python train.py --arch="quartznet" --model="CTC audio transcriber" --dataset="strings of digits, spoken by a formant synthesiser in many voices" --spec_augment=false --kernel_size=25 --optimizer="muon" --muon_scale="original" --lr=0.019 --adamw_lr_other_params=0.0017 --grad_clip=0.5 --epochs=36.0 --lr_schedule="cosine_restarts" --weight_decay=0.03 --adamw_weight_decay_other_params=0.01
Rows from block 6 of a small CTC audio transcriber, named by matrix and row number. Rows with one number belong to one channel. Each number is 128 + 24 x the weight over its row's rms, rounded and kept within 0 to 255. All counts start at 0. Numbers have three digits each.
After each channel's rows are labels from the 100 clips, of 14848, where the channel reaches its highest value: "responds to" is what is common among them. Only what is clearly more common there than usual is listed. The data: strings of digits, spoken by a formant synthesiser in many voices.
# convs1: first pointwise conv (model.blocks.6.convs.1.weight, 288x288x1), inputs 0-287
# convs3: second pointwise conv (model.blocks.6.convs.3.weight, 288x288x1, transposed), outputs 0-287

convs1.238:112122140042108137165120110112136141145129080126103144166084143111113126132126122132159128130143148150163079125108122117141108195094120152104113073119129149094136132201121142103149146121079119117120139114153140151141128109096144169126122215145125156129088109142149089151103170126100129110127142106136114131140164121159140146126144165136160105163078135123062110114131116080147128174134156150147136109128103110140131133138105109162153131141162117120150125165111133129126146104109137124098127100114123156139122083135104141112146098152139103129158105117141150096117148136136145136094138095129109141126060128103135118085109093086143137092120134128148110156150140140085119108140119145146107134136115090114126115097126135167156134083123107126165112095123108133153131086135121103091138097126150145140127144082152105146127108087118146138108149098174122118170149105136123152
convs3.238:123098148155109155133122160128121144132128168151107120121153128125149104104099124149137116148104127159136114140087085125091166123145098147120175130093139137138131158129122133121157127115127130117127099174108081186108150163125115140144112131124096134139134116114101174143124097112130123159099150126135123150130124132102140138141173143121102167093162127074174143089114127151158143101162167100105123133105161168161154110092103172156144080143115144106109165120103142167098192096167097116115137102121141126090146131130121142179147104142105116143105154105119128103116142121094109117164128092166156129117105123114116128129114138147140156101090147126092167108149109119109139113142102127165134074133140126099119141121129198136131077115157081129089105145108115108161155128136150133208141109120144157110149132118127124168159133144110108093183108134140117117093157145130112123
responds to: "one"; "zero"; voice: child-like voice; thin (high-pass)

convs1.132:103131111111095138110150099124119111132162154122153133138116125133120125140108134139115136151120137149133149115136113093152121116155109100152068110143127117167120112119116166148123137155160118129116185156125152141161100133149156140142117172135118077112114165088123167124152136134083121150115114088142132125175177126134145115176107114116156135126114134147161166127107122122123151122113132140164144154130133140151183099140100141143159126119120108134130178147128127140121105119106158106122144108142108141137130139146129131150177116121118179148156131139113122138124213116109112116140188117128089129130097089128144132107112147113125129105143167185121097132143159204119149125080166114125116072132147139094091176126140170132109176111097164142088140139156113149099093123152100164144087141096123114175118106140127126120100129126118185119143133169097161099108173136125159108
convs3.132:121143146155133119103128104123136099136136143142097102112134119163126137147109132135128137196132141146104132133140130152124153120092131128130082114133125137145143109160126091125117108150119163153113108089125134127148132088137131142110129096113126156150148162101157118133122135140134105160117114076083090140119208114122119081100144146140118116107107141078138042140131199141111143125114156092135115144143154155132100095183162099093129131138145131120111118093147101152118066131119108063126072121120109108120126106107118119136116148109109114093177112083101074122109116130083146124131106152161108100140122150109141138132124183109159110159124111142141106136103157115164135118109126127104106151099144096146108128127108120133145166119116160182141151175190154135126144124148136115124142143173100096116107121127107120137086159156109135104131125143093131098111128128141084159
responds to: "one"; reverberation; voice: deep voice; last digit: one

convs1.231:115110161135106111135148107108149131157101133157119108076146135108144144113137122157141099135089129141097122129079102084130142150116146108081126104148132130164094098095137105124172158149147100089119143145155120090121092150138164134129140098151128109106153084133124110080094115167128159137147099128116110140116053140187178178130085103101100132151162134107174084122142136093110073076131121147073140107105132134128114120174153127097145140136145143119153094151113144140164121138165142146092118136139124140156102110124091125115144139111141121105128130163149116128131149147119126137091090105120136125115123137129132137178156144123129144128154117140131127099112098136174132115136134125140114140145080142078108109147140116104143132128107134136149103147112141106112127145100146114143118110161116106105108154114178147093135111081126176202113143122108154106060126138131134162
convs3.231:141093147139101139150148099107137157114108136168158095167106121153089108131099119146131160127126107135105119139075155163097097141142093115065110123144151122127130130089084095144115159132142139092114119095108138150124145122109146128169181119105141157125109160140125091122097108100136148093123140135112148167153152155134120130166087088112117150135171105121138096110176118137135155124138097173115148103086140117100106119077120180120101145084193131121123116134115131132106076153162127110164155158147137106106088163118155165086070152124139142141160165128161105133131137120132143136146131104140121148167121099145111131125133137125111153197107132138123119105140110079102104077079125111166136141117159134126155104145125158109094148118128138146074155141097138142089112106133104110152139114130125126106103139125115148115103141129097155153140138156122108131127136113153157101
responds to: "one"; voice: child-like voice; last digit: one; first digit: one

convs1.177:178167122134124122129161137135114095104128118132102112139084136153140117146138135132122108101165148135139132132150082143105115123145116133090115123086145095154119127140136110116113161091156129108101190115132127120092142144142130113159182093126086133097136151116093098108102114145088073131140147093154153167113122134144117156132137127120148090161112116155109117143098143113098173146125155128112107100126123117157111143112115142141132153162101107116136110153145127012120159169121150107113115095135121122126129082122117158108152057184129113162145149130157128077137140105101135102151104101110112125134108074146107111112128133138137102123112101097162112173094134135138185129138124095125130137139099144172109136142101097127115153100118138163106135120101117134166112135114146118076166127108143133121109114128134121109103130184101126109147091109173151123146115131153120163
convs3.177:126089160142126165166148165164140146149129138053097137123165089123128157161142126114141126155115115109091131101120140125139068132093131109093103103147140126187159123130139116160130112117101170116099180119125086185155132118159129164136082133134149094104111106168156146141100102113129123140129094154130140167100121122158091108127117112166135123116070099144096136152131084114148161149147167148131089096065116109109124151111123140122091116121142129158181131087110137120108164152151083145099082123134149127123098163129137138155086149135131126138101133161118150092134127104118090123111113144138157116118107113119150125136154143138140133131115148104130142154106127142149070129123151141079105104107151138106145157103133159128139123136162128129131143175118133082153108128147059160145139121144146118139141092123100118132152136156144144142080128129129122125152159097118104144
responds to: "three"; reverberation; last digit: three

convs1.152:116156124123110093135156119148164127145145109142140157109099114135129130082138150134158099128135124156131158143097116198157121111131109121152170079136130135135166160126170140131101114096170101120094125134129081150141137133110113075100129110116148165103113116151083187086153115163152150141140123158113123123093170105115107124195098129117114177119146118108121073111157121084139106149132164144103131114126163140106125146105149093113160142147090139097136106119146132143095130135150163136147171144140157136127130098136133143134171161174099152069150126137183125095117186121133121170141145104131107154140127147089138142106134118094121144111127141122128141108137113121103098130126123153125108132102103132092125098158159109126140149118105143127140135130135106134119114104166112118104111128201093124098123114145110073164119152156110109118109185133134112116102153122125134078
convs3.152:166136103127124137125130118164113140098166127118195123130131140116118126149089117109199096119112130143129114099134174103098109140116159125105159145105131126168184132155131139147142143130094143102136147112092131139083170120119127172092120153097122155124073113100113119118128109114133125117158121135129142136135094099135131143106129136163139075102102147113157083138168163122119112132137099088087144154094135094119123138129123108135127114066175154144125106146119167128144130193120112155121089120156142140123138184138118123126107146123118111114094114129123154133097152069165118107157166112147129162124178096118115128153118112153136121119100118132108129106103123151109111120110130090139110122136099111150190150132113148161158107127128174122144132147135135168124094141131114182121176084160141168116141152135120112101144091096167159097129084132136128116130139101118071128
responds to: "seven"; last digit: seven; reverberation; first digit: seven

convs1.62:162110124136087111165139077120114140150142129113125091056119088094138146101130102151102140114150121075133104107133123153136167188123148126100112068133172099151143135096159138165155111165193092125152153114125149149114091122102095139059149105135103089125118152148134127138144106119130118101137105157142171168134102140136113186172054115118106171167136114117187118157145125143119099156138158129125142102136170117160137151099128122114131150122132135136144100120124119133105143100130101123120124134082139119115109121155093140138144147109121103159120103139128141151121116165101135108062058135142111125117117133095148156173103151148120144110148126131154137151116109132155171127136117135150120115131111146158108116099092139151100112116141093117139117138104127126137120111139091144097128095111099120121133138134115135111122085114138102176140127161136118097133098158145137146
convs3.62:097152123118075120173148115159155153107073142144100100101134140130129123085156130122160131141143101102085089148136135105097124124129106129114110105126140102144110141126128139195179151127154142144150143100071121183131148132108167101147117068090073076139104139149129130131163139145128101140128128109142154127128115096165122089160160141109145166154130144148136118149114134116100088172124148138131082130128094152188105159149114168134138134106121145133138131082098105127113115100128099119145118123119125118114173138135148142165126133127123140162102114110167106135169161140109137121093098132126135089118111115098167131130135154139106140137103126127144137131110115110156098155106128096090152131145095157169135100152116140099159144167129123186161141120133141134092133131111141112156143111165125133116143170117137153109089083117085141128103125145157107192091129099156152122
responds to: "one"; last digit: one; voice: child-like voice; first digit: one

convs1.40:132067122081159177161109129094131140134138147135156138118109139149129155129127112119106107077170186110110123152115147163108154133134130068141169168103129152130157130100103193133115139133161140159106114183135129156121120168126147151119144129096145104139162155127138143111123127126142099108114169158133168158112122124103141123124107111111099136170131144126138115111147091157099116142108149133155172118149124116153154129135125152102118085124138113130103158118110137182047158117121135152055117129117115171114133111131099098146123119130105132159173145127131154090110131111090137155107109142120117138133134123134133155115121111118126115164204161163107162122142101196114145139114112126150130123121139153185112118103131130095123141133142125129138127128141113152142139090124142185104125170108082106135147157130135130121128167115120118136105122143134170178091131156138108111
convs3.40:130128101090169148144138144110129146149150130129140116186113111121121132124113121147120123105144120135114156162149151124141072129147133160139118137104179123137142121170094138124127157128113123172117138140105111123192158085095081137120117081162131126099123148115132176108167190154132123118104119115096138156117114103079128133155115108139135142129130126121115131118144138137171102099099132125098106132153192141156125129119127165117089119055125163119145137110144124099175123117092130105133138132109094120163135137130139178096189150122100190169147141120125131126117145109169141133173137103137177148137147161134121126096107128122153103145150143138120160140095101143170139132121118130113118130076119129129152110105144147159109140106172132101142097153140112201116116120132132121106153147149118134076124173126105121147137149103150146148115155130127154140059140095095145152
responds to: "seven"; last digit: seven; first digit: seven

convs1.136:121116129152141104109131107070132140104150143156148138187123105163160151113133066118105119127163143150118141127120109108144094091167130144155134120107148140100145144165129092163124151120129114159158153146128121154116129130131140135143116125229133170141120143102128115152122164174170138155083147134139116117159130131164128132135133126141104114115093147127089117106122138134097133110107129149096132142146109122081126132158107127107143103145075084122148141139110123121120130145083146102095153114129155167134137127125095119120112152166166132132122128105118131142170143131124110150127147101128080141139148135115130096138119163099154139124124095161125117096123129117162124114085111175103149124130130201098056125136116111145135132119139137128102117120209115152153154113121144114149106109077144110144107116083075162080167091147155109130171127126119105099149121110150116110
convs3.136:142114126118139132121105135107159119094128131114121135096134160154110128142094144190126129122127103120125132170093104122113149137144121057138130145125160126140153119159150163123123085119104113105109103098138145161096129091166090106133121114129105129144100139116132122151136121097115091152152167148094106131123135103129150111152127129119140144118101147100143143103056157120143148121128141130085123088136116177123112129144156137106149060145111146095093129115146101155121174109110142159116140133164130115142120100128093150124124144096154192158101155125090132131107117115143145130121137119117137112129128103144186134153150125110147161111170157154145099153145187104112140130146114176110164156140155128096119156086111100137131097129114161025110137151119113154142118141123110135095170119148146174085117145145110106110157123164126099160102145148160124140098105178135125149
responds to: "one"; "five"; clipping; whispered

convs1.58:107147153146116118129127167132141150083149142091112108151141116143111156125168089126134185150107083166117142171114126155105126143158138094129109088103117109138098119151114102143086123136142132117097137130081109171102164145159146136145097166135138117118139119134124151111123108107122131182154083095121100118105128103158093124142061139143126125143146117107137109102144113117153133123151093089093138119128133118169126134095132147145132163093119128118149144154152101108090134105142157146141150162138122105131145094110152140159110202079110162185215152114147120129137146135129126137140141129124130092111130137111117121143108196137145160108107106142154104138114115135119151119132125115146155113120129116178122124167108141148139140161095164162121095099115119118158114122103096101132057166109119162131130163158126132108168157131163123174117108119112141140122170119132139104
convs3.58:143110128129146136109146149098130124135147101129136147110130111112065150124098131132137104156111086196126148163144145154138162124130130133142101163127132140139135143093092130123142148167144130123160139162095092129118131125141079115131099187118151122124136138127147108122160126092126085036117151153149087140172174122126137162152129145126139096118109187136141106131177085163120128108170106130124139138118160147125133158119104132102131151136142117136107105131134107150133159127099128132093115133145132114116136139151125102170085130094114128111121132132116103163133173143139165148138146130120130147131158144097130122152082141095120125096128165133096108143146162148128109166151090114125144118123087102203130119128165119132089126126166115124105134124055127141178115146124157132131118152146095148135111130127132128092134118133122082134113145085091079117172110175109130064
responds to: "zero"; reverberation; voice: child-like voice; "nine"

convs1.130:120141125130123145113091127141173115160148088140136124146130150118131084112112135113141163122108110129110139108135131145106104112128177116121143116116171132145151156131165124182146119149156096118151139149124104103113133150159123114105135161128126130126173141106126141110082153132118146164145163113099137110101078140100146133165115134142197106098142121133109127102158093105148160130092119113097116149143154153145138120093108114126120112141122144135109147126123118223104124147185137144112162132116119104138113120114082102098140143123100163164057118159113087115103118129133145119173156101126077115113186102157125151110152106109108150149111162149127119113124147197148091123102132107148175167161133094077145116153146183137121131147126139141149152154139125138123107128112130148131109152128141129105146124115113147104144068123131158124098153092086096152109127085142091129
convs3.130:116111163123110125107117100188173109117148133083107102095081161185122102132133109123134145149118125155186106128126147132155129114111121118137139118107113150154130129143102117085123150127097150140136172142138096138138096101112152123111117126151136145125171120100125048109120104086116090132165130125070162112143152154150145147162110136118161088120109122133122137108162156087138104108115099133120162212101130109150101136164126111125139116145118160157159088106125185120146121118145119086127126158169140118115090117127176132201144149134085115146157135155113134120138129140134139124142153116124147113080155136177127118096136118107118124150112159126114131122094127147123138147125121109125090101108110159133138107098136138101114151102147123119147143127138131113107140074104130162149104082099179110130155098118144142097142135157105134119100093184118155140114099112131142148
responds to: "eight"; last digit: eight; first digit: eight

convs1.11:145106095138144135097151115110116145103138117112103094109161133181115143152155130110116062104086148143153148104108148160114103166117142125100143156101122152148142122162150139096140140157135119131126135136109132103098102101118137137152149098149092138128100128164145138128099134124162116103161104156099155120150133125112169121137163162122123136116107169142083135172105113082157101104135134124131143125128202138121126154113126096155089170122117128062094099123117151113140124144112154138147152119121102085123144132125098108144128148140107142134167120089145157114137127121161116110115127127129149122125168064137144132178090123117151137149111115132155084103150108102123146154160108156105147164121137119113144161083102133106100173149166148099109106094120079193117104116143084131145135147122149122137125102140102150122108132173158118109103121093097147157137102071182132117
convs3.11:160096177129111141149152161111120132139129143140121146150170130121104108149136114131137108152090172104143097161114150119168119115113076108125107112128143134122112120122098109190134114124099123139122155133111137153175151113159092130131123153190113129122082158111126096140126136097126099094129054141175134100135159085127145124179135070114126143171124128105114136119108130115144115160132167111107109140077121124110145133143113135130149115117107114087169153089133118160138184152153121168129111121125125141127096106100104145099148156154114129151123127178123114094125139087182128115144096107097136135131136140119099141148134148108156117111141076164099163103136139140156120093149141116159122107116127128164142110149141094108098121106134112120119124099120103103117125137178126124143121150131169098133130074137130136173144114066168086145096081094112119128155121172144136111
responds to: "three"; voice: child-like voice; last digit: three; thin (high-pass)

convs1.6:107105131119145148145066180117129147061139139128123124117141169110120112135112143110101141172130156117105110157100117112088129123118106081108091112123114085092154083110096135109152096149102099180120154104119126169127111126111148179138159119130177082146112136105130127133104124145122146169121127153183184161140136144144129166131112133127069110098138155134152076117114130112105131130109135136100116068133160133158154123133145088121110140101169144162111126196102119123091159084140129092146178122083129103105150143155098127139135131145144103123084117087102110126115134092104106088143121132115165134100122149087111110144152140132136171095079129118103113159145120131124165117127153133113121120115129137136161125125122111102115148189127148099142148097118137095152126138132128135145106104126149098146146124080111086122117123077127131108136124115115137151117131126123126116
convs3.6:115152105101089140131141177141142098121113111109143129131108111147110138128160119105201068175105166123118097111164167145085125128179167157139125127087131122158132141135108154107125080120108114108179120149109127152140138109136122117128151138132181147152128128132125093108152166132115148161119104086144116125116150146120143099170102113123123107128132112108131120150169110124132115137114140139129161151115154126157085089147152088109076132132114113142118125136138120135118156160168113133144064123116179137130158166108115105177135155126108148173175094104105113139163134110113097142126150114140176091107126098151121122089115124108115152118137116149105132163128086097096093158123116127124128144121122144132165140064152156115155115101073161098107134127137155094149152077113134105125092092131121104107145117146120124128156161128136128161133132127139170168135165123165109110
responds to: "six"; last digit: six; reverberation; first digit: six

convs1.286:114139178097125135148134124153138210133112143139144135159090116110130135123147151114146134136126125108175119152164174127117092111139167121121097157153090110166133136128107159120108116148129102138154148157140151078154156126119122148141118088138107130140122111099096124106130157118116162162122175118115142135157148125140087126135133149119140159071102191133133139076120113143107129173128084121106117161096147153156126119151115183139107143120124154093076135104136101163143152116152152096120096143136131089147158133071091125152149156170122141105082104138144144123124099097110143119144112071141141166115158126137121129162165126100129133136109165107146130123111087150119150141144104108128167154139151147160114147168126117142154114129117125094130140073108131129117147151121133071139177115145083081100131121142121141124111140113133177093104141089137143119114164144157151137
convs3.286:142113076145185148113134139140138081126133151099097142129111132111087100156133119153102121139148140136191144132137147124083155123116150122130203104121140133071098131119156100158125134127136194114103099105114094150083147110120108145111129166135148124148122133097170145094148070145116191095111137125173118132142140107111141134093103134136128091152104114099129152134150118048116111141135079101108125121120138080119123113136145091150127158124140129124105082160129137138122118108153107135115120117139131091113112144134094141153138145115138135099151159111125121134129134181116114134142117153129176144150134142139103143155087172146112087077082106121074147138115109129133168115164119133124141152134108116138115160162136127129124190164144173115183165138112099138127121153131149115130124132122095148129121147131131133136111154146094130129113145096125105124123123154137067134
responds to: "eight"; reverberation; last digit: eight; white noise

convs1.241:145120149120136149126140130154122093095132160118138125132155161151127131140093143152122118124145124167138114104097130145123180112102142141157123187123128123120138111105084151140095131106147085134120065052102139121152160083110119127111106088150157117133160140078111133168114149161116117132131129113164133141162161155109126159135121132117137136165078106126162126121139157113131116155147138149115153091121127124136155080108101128138146159085150137111107101150110088092183111168141146134120093141149132157116161145155095082141090086133109104103135108150113118148116112118100125136138162154121123154094152125116125110172146089100099140105148130144106118124152089128110141144141057123107169105124121078142129165100136153104167132115167114128118147135157122161105103110148119158154091185125133153157124154120140137095154188130125115159100119152139107164163141131109118108
convs3.241:120147106178118102108120147133120106156057125124166102102118117139115129094121134155153147157141126155133126144162096123094117115121123140151112125113154127140109110129113134086190126139118110122164101136123112153146128090128120148164135151165134124118108114106152116103151137095127068115104108102082117111105147095154104083172114161114113122124115131113118110117179152109154129135133109112089153128095172115113065115145110084127116107045158136117114133130122107134150174111133134182114133121101156114129107125141160090096132138113130143132120099150068119110113131143130145150083103082127118112133128100172139111155104127139138154137149147137104116120120137112117135124128157144194136162116136082109169131153156164113112117113084136126148114141137158072115190141126157107104135124133137087149135092130120113123150133117131135145122177078115112145122068115108085118
responds to: "seven"; first digit: seven

convs1.59:127104072064143159122141131143125138144098120134118137136191143088136126165096145122122143137132158163126110128149136130121070162173133074116171132121151129117138111141150135150086105123121112128175122140128120125117068147120144111172163134150186080110132117143128129115106169139130118157051130128166144145102087131097076150149156132127092145135125128131126114164160163174145177122140153121131108117165110130147120141108149141163168130169124130122137128095135130087136128082167132092179162119112131150153104087156093127138112143129133129107144135135131134131130127115175110148130096111141152099129104141153130147124119139119166202148141149146128156110140100161109152136127131135126095101133104152102145141122149145132142133119167134116130141125153113102150128150162120159182153142152141192188122138141146125143144099135149137147126083118097142146143103137125133129
convs3.59:131147160083106126086142136118132098080090121147131138133125132108108120144116131125091071113115160168101143133163094150120150156158147131120098143130130112080142132127085122143112095158153125109077165132152096088155196136130125183160110138103175195133196139151144076143122102091126071082104122079126115128136142113117112127148172115139140143113109120128114119142116116162116128174127161102135139100141091153112141141149164150134124135146176118094169119112141122155116155087142159151165132117104132053147124109136168106141126153133103112128143101111118099140125151170135120131144094124142106193106125131096163126130135159085127134124129157143113115132123119130093097136118114114152131142116120132134130131148157111119153122174148115114124133165143154154102115174095160115148141118137143138124110109130120122170110169141117142107142158165100117124126134131153141148
responds to: "zero"; first digit: zero; white noise

convs1.91:137139115120127134112128153147143105156081084125120140141173126073104131138143091129138124140124139136178088095132054163139174132099138074119084167142131168135132160126156121130121100122140170128193106130125131178113129119114117115118121122146101090119124178131100118154109129167100189151127116093151121100106128114113174109152127119110105100102160094160155129113146147120162118105137067140146114120141100154118126117112112148135086137154103116121175134126117107121118144138133141144101153113133142085144142106106174139098123168096161117131194121124094121106137149115156129158118132129107117091157115155078169171137135145094128139119107157125126140128097098121136068120110105145140150131101174096135145108140152118127138164110095098136134129127095099147153132109128134125159114124117139130086115129142121121147149126146116157117154124129091082126131110158197125116
convs3.91:128135151136104105135125109113148115115136091133114142143156143117167128119142160119067109121131143139165124094136109153091121117135126173130117140130145119092120124141145144136120144111114121101131110105123114105111148046122169080078118145144172178110188146165102114091136143120115154101124124151119125111109129119126170098144093095172122162091169075099156116130116118179112085162083122147107117096112124129132136114105122167140158082134125121097131131150127077144134138118114094099179124113129136111137145116071111164137147131110142130129174122100118091139134125155126127154122127142107120141144098126125120140118104100122092141109099158091104125156089084153073188107126158119143142137148092089087119128135120102120136131141136112126134103112167085111142138107135166085145133132146087128134169113112133130137106093153118122127117138075105117109130086100125141180
responds to: "eight"; "three"; voice: child-like voice; last digit: eight

convs1.175:091130102097125110149097092134110171144126099118149162137131123083139147109101115142120088151143147118170136130142130095127145148120130169146083134128110139090140158122116114108156141139131094128128116124111117140123140092159147156173158125108089101143125116076128103136149120135137149173170183122141097171115160131119148126177081088114127151081144128126148109183125060120145118139105085116132108110085155121109126126106137100149100120174118128120198115116196180135092132118135188147117155133122115142129117135099102148147125139119117114177115120109137127136115167118103122104153139107132138128119110042096117141104096164140134077115120133146123161138119146118106122120153131120135115142127126116104093130159148139080087140092168129101156113150094129170159133123134111157166130118063166128122122113107121116121098120145139126139122122124134146147127125110107131148
convs3.175:116096138115137166093153157114127125122121164136154144127126134174124083137138148129124127156155150134133115096123072162142113136178151110142129150097134133103129123119136161155173121159156150127161083137157053146118164126128130140109137164140122148138090134167105124119131137136117138124140131118143084132135104132161113130130142109126132147102129127148109091110092150097086170151144022139141130136179099118160146113114078104144114109120185126156112128116103114056122148112117129121133097128151150138167090114161107140131109101147136129116122119126120127124132063134115142126144126160130149142137101119140139121118091113111144147098119140107106111125085145149109107136109134116107131108150103112116164129159192147112146078072148125142091080088130156138145129128140159194117101113156137145134141143130136138171149091109092115106135129096118127067134119139115123124
responds to: "three"; number of digits: 5; last digit: three; white noise

convs1.249:162092120131098135127137156158144128134104125167115134129149136161129142107113107132117140128125148114043140169138138150129168157106119133107110104129117133121124121111133150125117129113140138131165132085124112119113158141143147163138120112099125142114153138156151130088112168120152082155101134115186115143143119137140170100133110145102116136160119155166110126114106109115124084117115124117091165162146136163146102120101100142108107126130164122101136123162155101120157142056121138087094168133142140128152058148090182111137188148149128123146078124076147155114127078110136130137119142123124159163089094117119136168161056122111143134108172130119134114130133134123154158136130132112100131117174117132158105147143147109099113142131107107131128117091084143174115111118127143186127112128125109151113114135098137136092146137148116132153103060050121116120132116149137135126
convs3.249:143191101155144127078162123094130106101172114142106131132128138070137089126138152140148124116105161149168118165159129143129107133110142139141110151121134129124103131138117126152148126117161195112143160137095119076056112176131137119148134134120170131146109174143136117142151146109129143082092147136053123121127101081087135129144139105121075163072139115111111177154134112122119137143114118163099175166132137123153140131122101080125103099118121105125159138140138173113154136167140111140149137125126145112111133156100125108108098155153155123107117098188106128114136177103149156131127113130153125119116080140137122112139095121142139125093100120139121089127163109125117169140128119123132128165136122116079108129115122134163164145102113149124137135095088127117146134159131096089117155122088136108127117144134111143141121122111170136098120136119144126147146144089157075068
responds to: "eight"; last digit: eight; white noise; pink noise

convs1.218:093084109146137155093100111130122134122122091134113101143121115145099136142092103127154152128132129157134109168116110173151105127081135094139096131139112117095127128146116128134136179103128086160105144129146132112105132132118128102182135153162113101137155150077129126117107122160121109099118143129104124186125140110164131144100145140134173130148107122101171116148115114151108144125168138103178116138158095129166139142124114134118141114112109117105158140135129110178115115137126142113177080162116119125150124150138115133173100165113137141109107107112105095168154161208107111149137080123115115133165116148108107132096105107113106099156094118140153100083118114119111133127136150099141119116142175078175163102058132154103106107117100192094113144125108124153138140133144122139167134128072166107118126155115125151119147119091123087147155140106094131152149120086114161134
convs3.218:096077123092083137156116127097094124105130128168153090133106101126140116178138128118128118126109117141130136160125145106138141096113189127092114166139153098127126137123151113085118161127115142145086160104163169179121138147126129135139148130148096098148116129121122173115129151109127087094108111067172142160169157136164139117148152142087112156130064125176136114159137141147110136145140131098133085131121116131116094130133096140108163133100106180127143123128112117135140089108113129119132132136136098123149080097124147141104161113148118139113115143100121098130127142141160110110178102134113126092114141153110156143121176149146166133131111134075161108140139167128091122108103114105094104171173179122085107110143125169092105102152098132147122145125118110122110125154098131145125144163092132117156127113131095113086099135090114145154117159094152146107095148115080144100
responds to: "zero"; "eight"; number of digits: 5; first digit: eight

convs1.237:123161132128125139100109142121162156145140125121101126131133115135113096079116138174128159154150158201124144109141144130165121126137138085095172129138137097155138102109114126104149111119127095122094134164093106136105096120114123127087149134140145128126160116102152109086133086126123169122165122121133099134126146089105132104156088140132098156122114036156128163099129080099127138134112150089099110161192116114131098147118148089157107117142099122103166158130121114128129141093146159163112112161186157096127108098084131125101158137145098109082117174106165147146155122119117131141125126128108118137119126131094117095115157116138149095097110154131169125135123112148094128094144136129120126106113093121087124145113122140132092125144126164100112133126174089121104136146122141095139105138112071101078116088121154140151157129107133116139147134084111112063140112108131135140
convs3.237:136127128140113124146147152114110119103120152133110142167157142119117107071123131132111099110129127115124117069121126149142154118103120115127176134121112129145107152128086139128166139102121136116140130131141116059144124121108176168133100188149131148133133104135096149127113144092131171082138091115127094154139079129136121105155101106157163152136143124136101141125108168141120130142107106110167133085151177117137129139135139080065139110123134130120122116135138155122095094172077150137114151127095108167135144128145121148150158173105134112161132148144122184137115153156168138126136158109124097144154141153129102123140176146108170141150128137099103165096109138116152125196140102138087106136115119120138165138108150070165109158103130150096127136117095128127091143104144169131165118181167129163150171146161148117151104123110161176110120120139112170132142101144118094135
responds to: "six"; last digit: six; clipping; thin (high-pass)

convs1.172:125158097132124123150166125133142139145159119124121116136147104109107147097088162118113147127115146105140115143153103116096135129147116102090163176121149148132110173143120104137128098172125095131066117115078105165122119148137141098117127165129120100111128155082189127166137120096094187149138111146098078096117107133131123141125132158146148137146131112108134160121115173125113179162119144100170144130121137128144156184140093194151086147126098117162151110164154166142111141175140112114187145126093123120116148164171116119151139128166130131158145119141148157146142110138104115112116155122134121101133138175147121151105126194145130136116121126094121138128124120137147106131156097106087134115110100118146164106129130111106127125151117129134135115133137140162142072121140163129109139123088154071129125172148149112167155136130154092126149176138148158126125120160089119074
convs3.172:116101113155154120067147152154139147125071093114141122126147100074149166061079108127078132156132134116112142153129157140175144142106073113114142118137119140143144133086174143130118090125093143140087130122166128152154110166147125157114130123136072072143171083143141144132138155116123101080168079124123117127140058130134126141119143157133146106125108134160155139127147187107133138129131144119170138105124113165108160160124084120135133154142118095152117108159108125121143122148109143163132116137113103112117114103120127189102124119130115131156151113131153107132113128094129125110136149091110126150114161115126138145118118135164137176119145117153147111085097149118133084155103134153148168123133135135148124130162142121147154092122124114122133119124122146155103195117118113115107128104140141110123112091105182109144124115100149115122128098072122125137143157132071083118
responds to: "zero"; last digit: zero; reverberation; clipping

convs1.220:115178149118088146137128152113139148138146110128150109130133147173142140115131115136210164195135123122097119127168181075143173141132152128104112105143123100193111147153139143111096103157227103121135129153112138102110127126170127136124124072110095200114112160108158132179135126150108132155134145118117109090141118146106138076156110122111157149087105122103128158124112124109127122133122103132088145104104178122102148103146107156117115111139099119115114145094136096149139112083123140140145119123155130152102110141108112101120141135138125129103119110121142152120117119117117103138119108071112142125132105117136132146153063102138140153127130199087176109089119107103128113121153142111095133134130117115122129130105119137096104106174135115090141100115157135115148136148138129052137116131118127129134130132134101146132140116127135164121124105110112091157134120117099149121
convs3.220:102152097087100134115125165111128107131132139110183142129136130117114153091136104118102144071139122130172120107102140068164157143116145141136095124133120122144114110145106103120126133154074119137115141125117137156153119124145096189124167125113125119129154119142098112087119129131127132104161125130076106150104157159166143149118137141167129035157111124137115115124095090117097162114110132131122120145115126153143162129156134133112144168164122133108114140075130128124130142119145165121121080119122138135141142067126127153116150117161075141202089138160083166125136148144146152143145078115113101118104123132140142127101167073140097133135133144100111124155102135119150119098107109124153159185135128123119192143126112096117097128123128144130139133130113119140096170139122122168144146083117133162166145176122167143151114135126121122156106104113120141150124093162145093165
responds to: "six"; reverberation; white noise; first digit: six